A small segmentation model, trained from scratch.
Model: encoder activation gelu, decoder activation gelu.
Training: muon at rate 0.006, 7800 steps, batches of 64, held-out accuracy 98%.
Data: trained on rosettes with rotational symmetry, 48750 training examples.
Rows from block 3 of the encoder of a small segmentation model, named by matrix and row number. Rows with one number belong to one neuron. Each number is 128 + 24 x the weight over its row's rms, rounded and kept within 0 to 255. All counts start at 0. Numbers have three digits each. After the name is the row's rms in percent of the matrix's.
After each neuron's rows are labels from the 100 images, of 14976, where the neuron reaches its highest value: "responds to" is what is common among them; "colour at peak" is the nearest of a few named colours to the mean colour under the peak. Only what is clearly more common there than usual is listed. The data: rosettes with rotational symmetry.
# fc1: MLP up (encoder.blocks.3.mlp.fc1.weight, 1536x512), inputs 86-128
# fc2: MLP down (encoder.blocks.3.mlp.fc2.weight, 512x1536, transposed), outputs 86-128

fc1.668 056:144125131143133153156149137147135158096083153111190107121133113119105100129137075074114174099143184123110151137121120104097118155
fc2.668 060:167103094149134077121115110104124120115124114111109122165140137132104141170128081126063115162171086089129164103114160124181156126
responds to: three-fold; grey
colour at peak: black

fc1.241 125:136117073119161149109114108147153137101182109137083182129130124128149091079112108087126118149125146153127131105117159099125115131
fc2.241 128:086135103109150143101128129122167126123105118148130124133091097132120133115105125106111148168081115131131140141099119120135104132
responds to: grey
colour at peak: black

fc1.493 077:110143116120124110094142122107123115114101075141142119141118123096110154182131051105131130117137170142063131090134097154108126152
fc2.493 083:131128132177120130120147117124147128142180115170139124157151137109121100115096167122145157141078145124131157130123151136091137117
responds to: dark; grey
colour at peak: black

fc1.480 100:177139106133143081116105142113149113111099129124188156160186139125149104146101178144151184168109129140119118098141137150161150163
fc2.480 108:179136123130164214079081102106131136155163132114133169151076107187133144125113117118122132179102152145137135129152100148115159123
responds to: mirrored; dark; grey
colour at peak: black

fc1.577 129:146167111139133132106153115118089100141125120111131112129097159118152125173081111224115154096113147103099122131124113130148102141
fc2.577 137:116125131143141123119122149125094140140124168093117136133099136074153110145112088127128147151139133192119136116145143140116104084
responds to: dark
colour at peak: black

fc1.77 124:135154125111134199129076116130134142130148157124073113130103127119113152090142141124139133110132097117130121151148109126130097133
fc2.77 124:102124123084122136158099118132170108182132104147116116134149092161120100147089101101145097134167164126105126096101120141152139140
responds to: off centre; grey
colour at peak: black

fc1.666 086:146152118116142149090096142118111124191144107125135114108091167099115148122135099120117129097189116157157126119162172163110139132
fc2.666 090:126110115118126136114136141126154155159123160115144133144113132144129114172119150128142116154131123116103142129129101133164150153
responds to: three-fold
colour at peak: black

fc1.10 110:153154111100118114106173105094126147119138117159127127110081110123156146088138137133114083126166092107130180139149119119160188160
fc2.10 111:102109131141103145122134106097132132161108111142121145123091127094106164089105115145148093170097119146151116154130119144135145130
responds to: dark
colour at peak: black

fc1.43 096:106070129138147125097124139139131111152127119091129182088133128128143146105153135124164125157084143150145120171095086153142145102
fc2.43 095:111090115129120163116109142133163092124106135165118129153093102134077089118131140167138115111134128121107143130084117156110111119
responds to: grey
colour at peak: black

fc1.366 098:116145108127088101114122165130102209141148132175148139125093151135134133132140124163149138127136125195151150104102073127171088116
fc2.366 109:136125097135118147152141146128115116136142148147106133119145110170106094134115167160099123155134140123100149133101149147162150112
responds to: mirrored; grey; dark
colour at peak: black

fc1.133 056:130117159132084131140105145155109135135140135123107103110142115147172148146122164113165119132149146097086122123139132129142126126
fc2.133 060:142097124111112110124140141126139147121121123129099118120096106130132135172129164077148192104143142121097114149149164125104174143
responds to: grey; dark
colour at peak: black

fc1.45 120:096123124150169098137143126160106145127114129087140109141170146101145143137117117132111142091163115179142160164110113118110171095
fc2.45 108:134111103160092125145149112152157128138107116105148092097141153108093137129116074113154107094111145131153116110118116089173150136
responds to: grey; dark
colour at peak: black

fc1.755 129:113061162085129117121126148119130115091164170123104074144109145145082108134157149102109129116141119137153136126126133134128113130
fc2.755 125:116101084123148077099143132118129140117158133131104125126124133135195124145147091115131164125191142139120128106140118152155116141
responds to: pinwheel
colour at peak: black

fc1.220 073:146135137152146128135144116150123128081077130078117172126119176090121172117119167171110145159160149141099161092100116142158118139
fc2.220 077:140153130141163111123086113151165144130084075174136143171165109111129180109134153087103105066151132149100133132143138154087153085
responds to: three-fold
colour at peak: black

fc1.348 116:141115109171135160091123127147122105164158120094128119096138140127118141168129106077148100163112119165181113139213133126139059109
fc2.348 113:105152133193142153127127167168165083150141125137119105131118101102132106156149112138169145112054136131160123110097127093172145111
responds to: pinwheel
colour at peak: black

fc1.464 080:113148173134151133130113113102152162109128155107153170132144087127118111139065171139119178141159134158147126170134112131072143118
fc2.464 078:115132108133130134141108140094153124136121142160120147100161190100139161105099143132075113123114112124193121155152113153111174125
responds to: dark
colour at peak: black

fc1.415 051:188132151145124144092118119108122100096131166165142116148144139068138147150181126123151138140122150133137112154112140127116122126
fc2.415 054:150144091125154173115167136098141135125126115142107132093081079132157132137129107096146129157144116121171104148155055151137135136
responds to: grey; dark
colour at peak: black

fc1.359 070:164103138155146126103146130145102153148108121110178108127131113087120108141136151171181130125122159139119115121117099111105105145
fc2.359 063:152164140180153128142105149132129120134093130142142095134122175093137164169113143122162119138140162150100120127135106086143165144
responds to: grey; dark
colour at peak: black

fc1.26 064:098127125154134127165159146157110127115136127130106114102118143119091080140117160117155144140113192115127175121117096139163153115
fc2.26 063:138106067126157146082114152127121139055150154123147103176138100105120116134173122087128137110124122112095125112122156149148107104
responds to: four-fold
colour at peak: black

fc1.676 132:125154121111149152132144146101137164136137062129075122110146137148115122107121150158100140164111154145158133114127109144154134111
fc2.676 132:149126145120141125106117108078135112115082076124196082137107122128105101119142134148121154112127113132116112141128112147137148147
responds to: dark; grey; three-fold
colour at peak: black

fc1.243 098:078109106105127139144100102122142102114128155137078126114150148160130115098120108125085081125120156145158159111150147162111150110
fc2.243 098:093090179093135151084116124132148072174081149142137148127110123153122124154120099149128152119136163152124109163128114085144135119
responds to: grey
colour at peak: black

fc1.657 071:153141147128127136118116135066144134101152070089132102071099172085121139108124114142163147128121124151131155114122169133129142134
fc2.657 076:131142110139090140160097139095134154125180078105158124102104100119115144127139111136143152121120136116146132146124169098148155147
responds to: grey; three-fold
colour at peak: black

fc1.344 136:140167136151126103130124137165170138155118121110139107113134150145107110169127105137162151153127115122162059137130168141137138158
fc2.344 136:089147128126116125068138124105114127132159146122131146106155174140143130137128110092121129133161117108130149131109125105176154143
responds to: mirrored; dark
colour at peak: black

fc1.80 109:129141142093155136089105160116119142130112102157131116106202158150080129173171114116122101147138149106140117112107117100077125106
fc2.80 115:177101141081127140105157149171131156117110146106158092134121126176118111119155164162076136143122142144122158140103136138083147123
responds to: dark
colour at peak: black

fc1.100 131:144189129151149140199131107118085092167097151078125111145137155121125132160148131122155150128138129114094136116167120161115074131
fc2.100 126:112143092105152130125084147098149133109149136110115121119178151178140163131146151104108108130127124148133114102161127130102116125
responds to: grey
colour at peak: black

fc1.437 101:154191098100129139082080148106114143119161139159153119123128103118157091119125089159134114094088156144117170120090156132100124101
fc2.437 112:126113124132128124153091123173137150089076129116126108092137131125167130119113152092128109128148164096072137094127110169084132142
responds to: dark
colour at peak: black

fc1.718 076:151141160112107128128128119127143138121117192070110130091132122140106121128176107144144142133115148132113131116054122070089171137
fc2.718 071:150117087119107129097142144157119134137151174104157079144132154170121110117128142115113153101147114108150149150128119113114158110
responds to: dark
colour at peak: black

fc1.677 071:177121101125138132129144117152130148164137135106105129170145136144122115139107134143159129107123114110151122147104142088134128120
fc2.677 075:132148134132151146101088142134179152149104116131119104147124081105147124074069155091110139141118129132096078143126121160130114099
responds to: grey; dark
colour at peak: black

fc1.398 102:126162147127158126130117132172165141132122146107128140125123155137127138069125138170134119160124166125155177118141127161091114123
fc2.398 105:129155128126184134156128157104130140166097133135154134149106102124147100114182100135127156125155146144124131141155155119159154137
responds to: off centre; three-fold
colour at peak: black

fc1.759 053:127106143143142153139115130102140192140140125090144150143094109128088098121163151134128128142114072130117100089082146122181108146
fc2.759 056:137113117144113140077112166158117139139114142127118123099122175159129107167096124142137128085117097123127123141139086157131121118
responds to: three-fold
colour at peak: black